From a checkpoint of a small sound classifier: arch gmlp, batches of 128.
Rows from block 2 of a small sound classifier, named by matrix and row number. Rows with one number belong to one neuron. Each number is 128 + 32 x the weight over its row's rms, rounded and kept within 0 to 255. All counts start at 0. Numbers have three digits each. After the name is the row's rms in percent of the matrix's.
After each neuron's rows are labels from the 100 clips, of 14976, where the neuron reaches its largest size: "top examples" is what is common among them. Only what is clearly more common there than usual is listed. The data: notes from a synthesiser with random patches.
# u: gMLP up (value half) (model.blocks.2.mixer.u.weight, 768x256), inputs 0-85
# v: gMLP up (gate half) (model.blocks.2.mixer.v.weight, 768x256), inputs 0-85
# out: gMLP down (model.blocks.2.mixer.out.weight, 256x768, transposed), outputs 0-85

u.346 101:166101082166143107101178114094135139154139086138115156118105115133132084116172143133134123157170137114171107154158147117090119102136081140181123117132117189111150127142123110168087129071136070017162117108186111120125203083113167086162126144137159159110105098
v.346 107:176100144121101135146171117110191103159133096180111101093113145184108128087088152182115119169146148108172087119142078161100122153121138145124188181120164131146094086127065180150109129096113135096097109133135104151091116102108088103147132162133175094139113144
out.346 109:155126109102022135176121127133140096110117133115095079100146126115128125163103155145112078143170135129118138158102150127116115142141099119120079113106108120141130098099136184129078114069133118156101162130082136240102167108143141109122116131131059118149097159
top examples: bass register; harmonic FM

u.278 085:142172140073150132141097212127076143078128155111162078130166128088063161130167091103153131133156179109165129170110160086106137082121200088078119164156125154129109118106158116168154150150116146106128084128106149138156091125126153108158143132115141119152111069
v.278 086:139181118097129189117063146168186169050119169108149125107154090102077109082102088059058147127118227137157157135131165127107134168087172157176154085151117213107064033132093140153094138166128143114140114112125153172176067092111085141150154104147185145111137118
out.278 088:104172147086123056108153106069106121200141159130118111124116134160083150115110146145102127153137164141129127095136122093180107173113104113115094131093045104098112050138180114067143095140136147129086098139197145110139101133174071133145151118117153146150136105
top examples: bass register; pitch class: D#; detuned saws

u.44 132:112157140151106157176132139135134202113119154157101095178160091089104150160126138163096111143151112164072131110164164160182131153132081120122091164122095080147086131115108178074104159130127091189146100080178079120158142147080144124094124163136136083091140084
v.44 125:083174111185177161167112098130148136112112129187114076162097131123192119111112111163143110120101115112101121107114173130090090119064086094099094131139084114142115124096140190159076139163127133122171089125159118089184106070095092119139151144136136151105152128
out.44 128:162142130119146133123113095138090115159178129117155205118133160150098113181116146182132136172101120116123118169149174164097163110113126135090054198058150126158151080204109113109085126148106166148132148105134188122167145188143121111059089124077153106145155129
top examples: narrow pulse; harmonic FM

u.321 034:133131097118135175090131118153097175161233124068132088076148116102103144125079113121092130158180165147109134133129121113129169105096139170163128084114108204136151158131108162131155107090147133114145122106112136125112097155163099139159141083159156119167069127
v.321 027:140156109146144189152102135152070124107168166095179050140149167098095111131113138154076140152134160070172131118159103089071106165086074187112130098152140181146164142143096109149118143157156098191147138144135115149092145158163104122028127144166149078168134138
out.321 032:110135140202124131154138109083125146138126102123137172171165170096075133098098151076161110194184139106103160191144189120118082157180129139147152067200105169119113105141197155153104121067183149134094097162143114110070150118146105171165121113133157119137170061
top examples: harmonic FM; inharmonic FM

u.159 110:099108174175146144121132089130175087182113151151099145173132164098129149114164100125102170113183093085160174159129094105116159122138096152147117135136131138132095150073125135102111091178138107140168159134139169165146121143090148119151073109123056053128146115
v.159 119:121129142151148140071102075143155102123120115104177094146087158064127132154171090103165158101161078115167110169102147120151152116097101198111100107105159099128117081092118128160110075140149169111115135114140116126123088158172059115162103134107088077176111128
out.159 114:126172101098139130163155154128159087057121101174093082196030150149158072105172098119127159124117127132134108122099171142099190118110182151093107146144155101159072122142134095102202102172091101117171123099141147194116157080149121103114152113186108204207121151
top examples: resonance; low-pass

u.446 116:159118120161157127132109108102126131125131142116143133158163137109138125131152075166146154126170108134149126118118106100167153155151134098145123090130119153224192149089155133132125182115163098112158130168104074178115134156159143130154119123148104164092139115
v.446 110:102107165134146116118106137121177135189127139076123138093157102144122145111121111167161091169127122140175170067134105125198168081095136117199144167170182096177179127131153128142072142074145135143100085126080113136149097126111161079098167152137169109122124153
out.446 116:131147168117122148134152159143146128161102136118130113143122117084156140170159113128121055151090114131129126095143124067137137128104197122101097102138107200132120154092120159096107154107134117074113171098153147065078084136114150191109157155105104171099094097
top examples: pitch class: C#; pitch class: C; saw

u.457 101:127091117119112165142167193088179136109108161188103133167161114180147119143110158163115099226142102138136106123105140112098099141114088184135142181057123136117090094111174126098142211132134107101156127105100109107164150216158130181105091154104137165166125132
v.457 113:181124106116107184109119161124188123144110124157116085123098111196094120166030132105095145135118105190144169113122129116119098142056120183147144115153112094110128100093106106188124150147137134072169138151135102123099190110118090109098130081106142148130176164
out.457 097:180152168103099164089151120092129138139110145144057106158127108101120122105175173106093142146194104130088107141104106110166096124132085142136169213162117142116077124107165105093089149155171124090113149146175169182141196151117139115134179110087127126140154156
top examples: pitch class: E; square; triangle; pitch class: B

u.244 131:115096144079119041121202101139105078126100129167159136113121102086111105113057168112122096176151132170126130134125087136139110204104123094100125084137099184084145114145149116110181122105132098146138191130181211179071164120145128082163153105163101157054168114
v.244 121:136080108069151143106143148180106092106140107173123126143145109136127129103059120124153132167186089147127107108127125171136114125141136084141146104160120091163144080190190165157166151080193156144155133145066208114132140178103104131147136130136107093072162111
out.244 126:157108188088104136083121141130131097168111152076164135147177107138162113087094107108124076171163133136121109161096113114116102168101144078126104175132127102148136212096100076167131120148215099120090050047142144100128179121128134138187172134133124066111172112
top examples: pitch class: C#; bass register; triangle

u.524 098:145124128138132175104145119130141143104116127116143102086202092132126148096080139147149103121106122180014142147149103160149089150084078080157147131155128121106092153080137138153105108049105147168135055158060080095140118125150073142159102101161156181148078182
v.524 100:178145161092099092080147125162104164051133173105143093127123194131145123082154130092096130114125160161135132165078098121083077104096187035167124106152139131148116079118122152141141137158150105086130161109160096125148089176139086087126140126126124141101182129
out.524 108:049191060146128142114097120137172066118137102155112138165172045109106177089171120158114131174146138118116104117115158107095042099089114100148144181153119120146124169121113086161124108053116138161109083182201109118145131101133165074108118115135172150128076153
top examples: noise; high-pass; filter: no filter

u.16 103:120127098182117188207116119094099128096181112105163120154106136129175109163084112121189106134118097078082107167142151126178144130125152120126130149115097141087162178152148094121161160115162188148212102165137095120143145127136118111128124161132135159125122075
v.16 112:122140117133119161190124164164079133125121148131105081149073137137133149121148108125156093135101057084097144147078145114146092170123125134120141119166133095107112153162148045116148179125139143117124192186185096117096093127148052107142086158198088134120150094
out.16 110:109135126205137170170099128122126145132068107140170122128091085066099089078164163135147160127138160110125076130098145150137146110128130190065133179115120134118081102149116100073171130158156130106106136167228145185184128165093067133116123121095114159239141151
top examples: low-pass; bass register

u.430 081:152160099123123115168131109138119138095158135184196126181168170111107099135151094177145099118090169095095150129107112111182173101102123101080122110137099125169131127144189091135113141088139118106158109081106082162164164130155063169091105120134113191110125152
v.430 086:170160148196074150091125192144038169075128136156170099148105146095110142084203123142131128148083181089132088131178120077119118112100121092125105105145142098175098118140129080116127146091133081127161120161135107143159156116114100156109118134127134169099134144
out.430 077:174123139106095092138198167163155156112182108150094126154108130125130131135073149105113142116102116165065090140111145088151173120157094197096107170125158075168090113142099134075128128141162173116161079114120101212086142176075120087080151150128113134121178146
top examples: resonance; bass register; high-pass

u.701 080:135073136058176128146141130153230141165123088096094109151189132178185160081100152125088150143151168122125128129113094134149157181129091151127123136115109061157147150174146121101070163119104198040118123132099157090127128093152130116138194110128142143130120152
v.701 076:091156105096076133131169153151255109122147108110122103130180067160154117114144101114128134145155147118151105100081122113133156210123125126136152127127097098137145156155162170084131165170098157068108097141062187118093170079147101123135178155130145117137160171
out.701 068:159141122082157116194096156152142085112127121136142118116107153137138180140158108096134115142114066108095038106085107111155129145225171090115128104072091151168139145155158132118131126184104132121098122122135110108062152159158124153109153099137149157138142086
top examples: pitch class: C#; harmonic FM; pitch class: C

u.719 033:116115107133064182122148132103123089115164109144119097153173171138110195108148115081101098136163114118131135150152124082163132132079092148115142123095164157151096182078151131127173057111087086131113111125138077110078082090096150116101120131121125157143144118
v.719 022:098099107198147134060134092112144113186149167098117153118178196140102186129121127062160140142170097092175112106129139108112095114091111134104115141160150142131128229086163084154195135132124171129141144118154086168087107071125148109145102115111105120121130117
out.719 029:155134131206127140152102152128100102099087129213130129137131112154143141179140162147143182124096149114113138149082172146134198142103056133127095164101146087155144115193124176102107092176106172127105181136095087136176117112133192116149147171157066089125164164
top examples: narrow pulse

u.233 115:158101145147137156164082122140101113144117201073156083150161217048105138179123129097123129176140123144115155123113110167096196125102129121173138124124083132090144141146088207124124148167052148135096100082169101098175066141167117116110172117167116107131156130
v.233 121:127126089153141150110115080137131135189090142122126152157126155179068161167142138139061195112149128105144113059120186147152115063176101148117133174112174153125106156118136117077071109092082140134119074165201122132153179123156093113115117133119140086107089151
out.233 112:121157068107144128120106116134147100134133105158133044124130115128154176072149129189114101208124110180109127197134190154137037086112108110083115127166136104020094147128152115183110110123177088113099140124137153131165164127168150090150124185162107084126101126
top examples: pitch class: F; harmonic FM; pitch class: E

u.444 079:118150093119133126136091111098142092118171136098157104156077144112159139095087163113163055166131106179109105115120164098124139079143141088033126112097131161165114162167097108089167112124082076130148129132176053114134066097157138173126126148093130115112114084
v.444 087:126155088118134095102146101142180144104088141144144121085117124120064127106083134063198065144139121148110097077080153110149171158127180111142091089153140164147171106137154103142155130161141143103116161125135095084121120101097112113097094136106102147161111127
out.444 076:140073076041185068125123205158116136089110090137128106138081086124156103129166147100126153154141137115135162153136142099103126145046150138053091138113110129203117114117117081115182136138110057074146095130152098120139095099159153106146095083150150103124125106
top examples: hard sync

u.131 020:133198046104146175125130164119054145092120140069125166085119166134138100149129152121128130083091108163116114160199126142126140178130159120126176136111121066119090110085115126155143139148194094068118122186094098132115116106100117136126085153130162141101168140
v.131 009:097200107123113085101130120134062159129131137103086124138106114122152130137174131166132131035073121140130100193206102141194120117094186152095077121111145139108111123119185112154119145134142075096157171148052107161090097136107130143115173161111131139138149149
out.131 016:142158114145121078090149092138073108133129168185135107083167100106144142075143167121135094096085095124106130103169150151133097067156158179101094129136128071121126110104135128188095155068082095117129109087079141182143082095138170121136111104135159143127110079
top examples: resonance

u.486 115:103152160121211117071121088149192180028109095122138065073214119140148114122162136121161133126136105024136201145166139122145143148155126109120137137125147088107098133167144106117130100059146144108063154136187131107128184133097196162206106131098133156077132110
v.486 114:088202122145155126089177116170163148116164138112109106117168065096151146166146151107118132140094129055130169140134161155146115115125130121157111145112169091105138126201119114103141122103150067159137070165142143104112113120153215130138146161102070170141148131
out.486 119:141101047120167131198171100131156141094099104117124153110105084127118093163127149099078156104080126124097144165162139110124151165132105187108119200134165089201121162153104136030104176133153167160114181140130145183147096064158063094106158116137139158100130199
top examples: bass register

u.40 106:117093152076148145086137110153149189143080082165183119121122115066129145120183127127099173074093099167027112135158117109176102114092131132053125109065105099124132065107132136118113168122124101180148141135176141142117138094076052103119169112163114125162151076
v.40 103:087080124115053142162178128107178155176102098104114130169123109145165095143131121207183125097102156160105151180157045130194173086029104144030141175125144132093088140110168138125095157155151112113144180122179163140108116150095100109151134135120144137120159107
out.40 103:108139139094111115112093127146146178133128107174112149127186119124128055149089074102102087199114148076094181120160150134075119132085113144152145154092141109186090180105101141141097151108110168116191161082149114159110161102160160097124122095053122082123131126
top examples: narrow pulse

u.53 112:112165108105154157156074179173126111135084085107126171167090119115076120111078138120135143109097120164124169115103093093130143164182106129150113112096129147129113127139127153104184104117157162119109131124143072098119158106109067138166155053176133159040117187
v.53 114:113187140090101102131129145208130130181109079141085189188070107114082109083121164140194145080090172120086132152145067087161133180154173160155087132151102134090112114130133166132153088149161115142104148129094156149170143116174144138150176111124119088095123113
out.53 122:092120096112125147161180203138142096134101123085135177175097131162098084094128139148102160109162070157094128080124085030174145120207072144146083086114136128099101160187103152061163174141067113190156109122105157077158115128095079134128200148092084179088098147
top examples: bass register; low-pass; pitch class: C

u.401 128:079124087114112135153116120154147162120199060132120156104119069106151047133107131170076182116098166141132099095107182108148131083094095103087123045141184131108122117147135109102088100166166076118133173121104089135148115179159066163121130172174105121163101105
v.401 131:086123139122148110157144115109100105088161103136076082124120107173098071153136127159102110146098155124112098126192159083154118109096127093072051118196127089092138165101136082139140126132190103137116177138064088143135128149132110223137115055105072160135135143
out.401 128:127114159161118117143050108146125187130124101119115076128123101136187141149118122135151137119163116172146139071128187139128089127106202109084169072129108091126079178088103164157124097109107128124159135151131120168111149103071098161152107124088165130141107146
top examples: pitch class: F; hard sync

u.13 109:130133157112144096035120179161141125159148195142147142117041100121133119099131103080109161061139096132100083107147172145063106108114155114141115151149140181167117147056137112095148103094173091182101116122123137129192105098111125169147120118168132173143151152
v.13 106:155114110188171168150066116155128134149120144152121098173148062118144109141157114111142187087095140160146082093126118122096045073152162143154134126098101095145135218142103158120158145140196179125128150103127132102087129099123076148123169106203189092136165114
out.13 110:167031072174111162123125079088118174082122133081124125053106112172182160104077109137132159078131114132097155148094132093082127156143132070164132162155179098137126131193099066100202091119147111110116108143106129127130148119122161133132137045093136102152098139
top examples: bass register; inharmonic FM

u.690 084:095117128121147159162100100103099113112146087135079065170117134140145103104073113051091137092100158127080135088173098087087157129095148082136123078196122127127146124143161118132144133145097124157173111108124137116073092139084167142164111178137105136111157169
v.690 073:090132131186152099141147124117137080102128183170049145125155142100139147131120102111130115119168144158125114119134083110107165085166177088075104147153091164177089195173178086119169104118111070112125126192120165141124146140132178094138119055176128090205161154
out.690 080:155149099161126148123131127171109184119120113060137097119137203167076148172157149171160163066183185160119155131154095116195077151112130110126159071155146121077082131107151129149098130118108170191116139181162158104092120096093102180122112119150109087127147119
top examples: hard sync

u.228 106:155113203139139174181106110120146089133182143100101156141126081079130047152199149115133143109110131148090106157113147150095160178030089165092057188140111076123115102162122195133090177132159121165122155106169099085137130147136137082132164170151014120116102121
v.228 099:111161123182102108135140127110126116152150134110059147112184141113067127154190142103107165140144092169130137158109155172132146089061130181079071193091109090100135098165091156091098173122095118191053122168183140102136126085196130079132098115202043145103188119
out.228 103:196054100124121186134112087171157168149110125159159129114174123133126134151126102183187104167139073133114140117151179136186129178135098190089083073083106102104188103209154125143135161119148121169142155131106113109135109103156156127104126158072135150126108181
top examples: narrow pulse; filter wobble

u.762 049:128141096109158089115093109168130165156089125102137150081135092125168106111170144183094168114135135185138089130107129141097113145158204153088108107094153083140127096172105117150145149187120106087146093106069146127190135120108113130077076147159092093126185088
v.762 040:126131111162075118111070166182127114127033126148125064089132141123160164121106106127123143128175126112170064123094151168158143148159167197159156118092111074159120062179094105143162159138132124059103084112060162134156152131135161141085125135158119110145151185
out.762 041:122146077149088137137167120165157122153094119126175152105162164133090108182117134084120098068088137116111122116069128126102133094134112122107125080129111074174098119130112158155088110099126113112148130102074119159097192138150113184104171106193130168099150156
top examples: notch; triangle; detuned saws

u.97 109:142161181139152109113191187106165149105086151159104092141103146137108123068087101077102177073139136075169116106104145089150087092137102135107111114102164150186086113149118135108135086167124086155107183105115099117148072098153149161101136121141072178120145126
v.97 119:145127146124127116146157114145162146154063102142073135131156075194181110091117112152100086206103090183121102093091082164116092214109105188160174130095165176131115076130165112156133167120096095104127189148123109151156098117087176150106139167153093145116141142
out.97 115:173118125070157093159119192141137155102096144107109077115121095170129151132186169113078111108143136129170113111134110129110129086119119119082110098101144126152124137121102100110141107106133182125127138124115140107142089113112143088095160184202150132126092123
top examples: noise

u.400 084:085121105086131069109140187127133111158087112150072186101123172084126161105103129135148189108194129166146124108117134138101189108146132079161188118079148076093135146114163089130136113182145148142102132128106120087149162105169121130127125130144135164148121133
v.400 092:110109078115138156127153162134170203128118090114134196087135157116124165182134129156113100119123121137172073143149091118144091127138118081115097086128123141166094073182132085106121134199120132097119162104169070134164170139121133018106142102136098143159133120
out.400 089:082158111137190141091136124111153155130193163143218132098082142082109191123091213045149072186093192059220103096101146072146149155181173129124116118139127165120121130179100132102103112131126059162084167128123088122131125116109143105086127118102085154133197075
top examples: noise

u.454 111:117087124076064090136120130134114171182119149140125171112175156089144099152149136126095187140118143162127168116099151064135117094115150093150194131103113085106094181113108191167158151136184106053134124097150078123147099086116160128165121193119132152156146096
v.454 118:125172123145105088098128130071149160105086142115065169114141131117098081076095166123087132129112146112115160104139160090149153111121107140077102150114105164123081148097093130115092152120111132102109120106145089124142117113091107166166085171148163151177139160
out.454 111:104138084087111182125131155147099137181082129111150172147078184157103114130089111191149155121160155138099105119134150125125100082111173158123111115098136062139098131124110143208187100087160107064132122147090128171115137079096161067124121128125114133116122193
top examples: harmonic FM; hard sync

u.376 021:151143163203102105122174162119135121111176094112111109093101167100136134106136165105165170069151150094130097084133129082135106070115165099202140106160056155166102131091098111117063096101138091099171068105159103098115142156130137144071113118164129153070122144
v.376 011:100094172166116071136116140129120129148136088071104105089115164157139135063141164132188139130119127095173076116109080108160151110033131112161169111149148128113167140116155129125085131147142086109081114138132128098147139112068130128118093152138118113099132176
out.376 018:078096116157149143147129144104135130104106113085118110141216110086069141147125153128099128119143159158087072176145113151161121158089178090117147128156081113146164118099149116179169077136113142145040124175086113147076117137074128091123102094067127128115142138
top examples: resonance

u.381 119:176102125119181143131125137119181159114107123102088125209093153202177110101137123145150135093155122144125126163121115095084121123130153097092157100155094156123163140137101116108143122159150153100087134104085119108133043139124121170170140134203153136149112119
v.381 118:153100162109191155154130088126151170101116093150108100168134117175111064115158108105168155154147104149186088162145087081097108086146103118138131126160115118125114094145164097127122111150106099117146155154078122120146110126127150142142145135134115132118138122
out.381 122:150169116116196073107141129131101097086074089087115165136156133135177105149152103125090139179148098106109150062067109139162081142186114104134054053097086161149155131112147148148125141088111123103150164139104193100152136127149095122091135058111142180097088171
top examples: low-pass; pitch class: D; pitch class: C#

u.758 029:170129098118191128141173067095133125159065132134071138065113134140104093068167128181123101103113138144129123163096167107111087175053152146125129128084120146159147083100100141074088113085087165136099179085111115068125098084134147094090102100154123101136095135
v.758 024:105177126142173142098111174147117119181086075101089102143109174186157142147114098154148099115105111151113157095117151097190087154097095160100079157103155148149159083116057098129118102082167136113118129090141121146120133122092170114116106117140083113104150166
out.758 026:137143184172151127067072155137129115122181131110149145108175132101134130128144173126115129133085141159134080141189082164097164083123167071183155174118158124125113111115128095175065139061167102134113074140095130077146089066118113103111112131102122096132116112
top examples: resonance; inharmonic FM

u.266 112:149192135123215188123148141119090143145128126107188124145157046128138095106131152140140122143123128123139130157104159049121156129139154160179116124174110160110191204099180144100136118070136096125156132111150116108101112140133144176143121096101168128144118113
v.266 118:174174134103136162146156094117095164148139075131151124113141106171152108190121157156204102165127109085047094131150142110104150136152149115148134089143149118050139196162168101093046129154113109119160167008123128172075159180084121143150111119117140121100131150
out.266 107:114076103140146096127154111100152158106119118133104158159143132116121107157119098165128145174138137098088122126091174080125169140105105143168134145099143141078054144184187178135114143088149104126113098098134122136066107074099121119101111159113095117115160145
top examples: bass register; pitch class: C; triangle

u.189 069:097114070090097122094168167128119093142166065102111161133116125122146159137139137108121148123130142078159113129174143060024146166080184170131182178172119091083100096078170146147152049141086145088121124121115145090067092157095178105186130123105098078091128075
v.189 068:122147117100175086139148157108114109135153065091180117148101120183090116102162107096099089120148170109179154100164130127046161124114129162109147117110145084086102082140155160092165131096087141138080151142111170139113174168107196101177156140114109134135212130
out.189 067:122101103133125159042133153133186102126127109108138160148157179117100136142102113120135123158112157107199203094093088128084137152179173102125128116145129087156123095162166060108150157107132068101131146123151158076160096068079135172142154111065141123163156162
top examples: hard sync

u.267 125:158189117141040165113128100075151124155162131119094113147188146075088048114150178140113169083084119170110096118131160139145120130112102132110150126151102093197137126141122075141125117128201115101132097141137101143107149149130120111101112064119146158093094096
v.267 136:165160175155100146096073097078173136157120093113087172106208092132109084166055136158109192109069148166171138092101180158149059113067144180107102117154160107149134141082137042115124148143173101107158155166151094149143139181122111151151114124113101090165152138
out.267 125:155149135131171178148123091124185083138080105092101176185110108139092101174063128132122046114069162178186149108128201163144086123132166133092146114088165140108099122169168135128109127088104158122086161109067159121144094070067084089133145110107103084119145117
top examples: pitch class: F; bass register; saw

u.530 113:189146136115132157179100079116082151138089127154092138183120104096131119135161077113105194152158127140119195108114118155109206106161083155148107163099188107120078128144110126144115151080083185111097112084137077170109169130145099142072119115161222100111183131
v.530 107:230054152146125133133139087147045092172108141179141134161163143128133160121154052078070170174126152172085154060124108133132122140134128181134140178072161141140052200144166158172129141162146122144079077091156117143139160094104102152098122134148167143137092124
out.530 117:145156120083166100120174146103181149136181121096057093133182094085129167155113149130122108137168118112086118182082180098168113109118212131074082149167184104089147086106149092121111086145133090042170151104144106134135149071127099113168093155144110094081088110
top examples: harmonic FM; pitch class: F; pitch class: F#

u.387 100:128173155119149200112100112129079128056111167090123134117133153110129164120129156166132130096107128132121148130099136117151139170146131148094053175077122111149089038142123092069090156112136233116114137085124163127055155113130139182146122078139122185136051126
v.387 099:090123184101177230138107115107087139097119117119133121140138123124144194083152181144136114064133157068150190118042125105141093200177143145113109142057156103107096059138166131078165175144113141138143115117138133134075166137150175162128161083142129100186115148
out.387 097:100089133150143110119165091125087121079118153146137172116134105142151052077081121116128102122118151091111156061137146179141112173092149136091196126133126090172123116130166161140200136147154168152135200178124125157119132114170106142144126127050121148161120111
top examples: bass register; filter: low-pass; triangle

u.281 102:137106153084123128122063085146107108106114101121142071114107139112108160103118172140139150142146113193135096059121142131180189117103144199169229154072099106123126148138134100115154138102163136084099107139152067114179146127134145152088120122099108131147126084
v.281 099:114107219124115140199072159144122130158094130094187106145082138103092181126137133113117121110165123168092128086130112164131140061091152103149198191135086097163150142153127143107140162069109150082170119143081116145148166142097148135105150120130128139134122093
out.281 103:190128169158083124156108123096103151139148106142189099119057176113138078127160132132072150109144167103104101114167156146125120069102187146102126135128092106141171187142142094166147160121132056073128122174101144158100161160143121139134132107132121127082143095
top examples: hard sync

u.517 098:157126119128155116067087138169144105094100124081118128112147070063109075134119118130082132095138185156128160152116154163089170134137150125245095141083112102133133174143162141128126114107140141070161133119203126100163173139118214110114117166138149152138109158
v.517 094:138105080173145071028123183161151120076159074131070158085108124122109063181115120096180092106129117092112149166068156129100139158118110090174144052058168136100151133116174109111160167103142130124119111103110148116208196115101142067115144154168135153129143183
out.517 094:138119141133150095085134115106075095137154123110124108084092145114135116161143194081140112138057107152119198125092179133112121093156135088171091146150109183098093164132114168113112152090084102092137166128153076109159190142164171133048162106092117119149191159
top examples: pitch class: F

u.238 081:121136099144134116151146148142099163153148121116094151094154150137134137146067111122129156138142106082126107135114170091101152113194185163102121136136170118145090126186074112119104117181084091153102078047108069050100142141152149161141105145092144137147144115
v.238 078:164173124178170175135154147071093166126138133157089082114133111118138147113103136139133114131086107123108075150128185135051151117109178144103194100181137116114104114120067111063096106080192047133109099110159117049133101102122123115107068152118136118140156179
out.238 079:129099079104124116085156122165082142158140149132113162136104123083085139131117120170123123118133134147028142165082170066110066123139111094061187160155083150100110096088146109111068139165111088123145065140181167113049183150092119104140102133193136093108081105
top examples: pitch class: E; hard sync

u.757 118:165121115150127111162198125197100161130103103106161109208164126160110055141136161196112114103156111140154095071134176118121148163080109109114107112096076144168183104092134091163115090168148136138108086197066107156130074159107161163140131097133142094171144158
v.757 115:131160096199104145168164141164114105120113066095172102173082103129129079169120169148089164133110188149178122123138101106161143184082130147182075067077093175146156080116138101131103066146150143151093119206175108087090094166139100124139105073161149079135123175
out.757 118:132122136151157059106087120090158103133122150125110100171137136059114105127063160162072158142106127106092112118143054146162142084130203133140115119109170073120102098072142128165102133136130169118123125154135137108139156127120169103071155060107104153104147110
top examples: hard sync

u.216 099:139137140052194198107113090131138173142129126103209172139145149156141119118130092132196113149193224112084100095115178124183139161115105120122133113048097171095073138133116084152106120114148153168170159133131122135094056128121146131158124149140112102135106138
v.216 110:124105130138155125131125139133110109151137136102183124105096168138117161140148174194167120102138137184095109133146115132125110149162134163112136117113112120068095117114103065087133191153165126168150114153131130202080083098155092121152111096155118130160121157
out.216 110:076117162120111135129087097154203131131184180120104125114046166093107148088103138113099167168086120111066122130163145172130108137124140200100175080164072142087107145112111106137131120082112132116208124137122113151004146121102192140164121095155154150127146132
top examples: harmonic FM; resonance

u.158 098:167083157090110101131100107123116125112111172162155069129105099097104124171147118155152126128167089183139110165121141139175107133129115123164118156211084175127164162116133116179101160084042141140100141110094160147126160130148111194199081144116197152114157114
v.158 100:198132091129053148191101178116103040185162143122162129099138130117100166127112123152101132151152107101103092136089094164114163131135080188140146065089088132144096174114221130131145099161173144163106171132147141155150139078138060142174128191155149137124113147
out.158 089:090178157130125144147130140092184143050159153163146109149101175130125152090144076198130112153147125065084055130118141108157119179125123154176097118166139106159169105135085110152135067099134120114137173080147171162151095123108128131080142133088109153118114109
top examples: hard sync; pitch class: A

u.477 106:092169172118127096129141091126084114142137143153118121184116110090107051094140149187139126142120133110112105136161128122142155157115114091164168135125071071166108138115107111162131105162190161154108152103126106058128134132160148094118187110144133155114136092
v.477 094:232168116108136147166091121202132147109146120133070144142135137112196169161164142162147096152086103078173116145224077130098115144152153117136130113093157153112107147118083121105129132168112142129183115108148084150106162143126160105138145102187167187064153107
out.477 095:162121120106167183105155121151078129155112209109136114116075117086187127104119098111162146113120131153112159097116089148063131134130116115133135150111122099098120136070133207051122094146078139122089144123145173139136140156131125146096169078069108106127118141
top examples: notch; filter wobble; triangle

u.241 095:171049134106161128137151106104120144150159149137139130108109087177177089145085135101117152152111131148071125131074096136115113135148175093082218066053184146087117099149152158097173194140090104100128170132092216065079179154139113124154106115155132152142164115
v.241 090:159099068110144133153128139110115066144137134138140132080094107142093186131099114096148124123075141130117127116153107115162141167127122092130078078072155085136141157131141140168199118132085096147168115112183174114136110111071139048137158150155132189131110146
out.241 088:115101133088123130126155132139138134083124163141177082163154150109128103168082204107176126065132152078120120092154131081084105164164112199086104125090109082206108169117100157150110113141165140184118082097124133117167102158168081171096191166104150083141128122
top examples: pitch class: C#; square

u.678 094:177140178147127110114118099119118092088090108174118158161148109133104152100139131112143153154063170143160063101098152143139080113126141126138167143165105182061126148155135122145111099132158133152133161085130132074200071119162159161162069081096116084110096131
v.678 098:159120153130110168126136161089124111143132163098087165131089085074155147157171155145164160100109103140135136107157216095124118160127112058083161114145112205112111114123114081144137124130131145194164108109166134174150124094153151159186061081123091143144156112
out.678 094:136119127133131122148107098131095135163117099098112117140180105114157146134165125147164133169103142116180145119162096124161145116173128135145148158140147180104159105122114131117135096094127122156120058158151134161121109093073065117145096198112137122210108081
top examples: resonance; filter wobble; filter: band-pass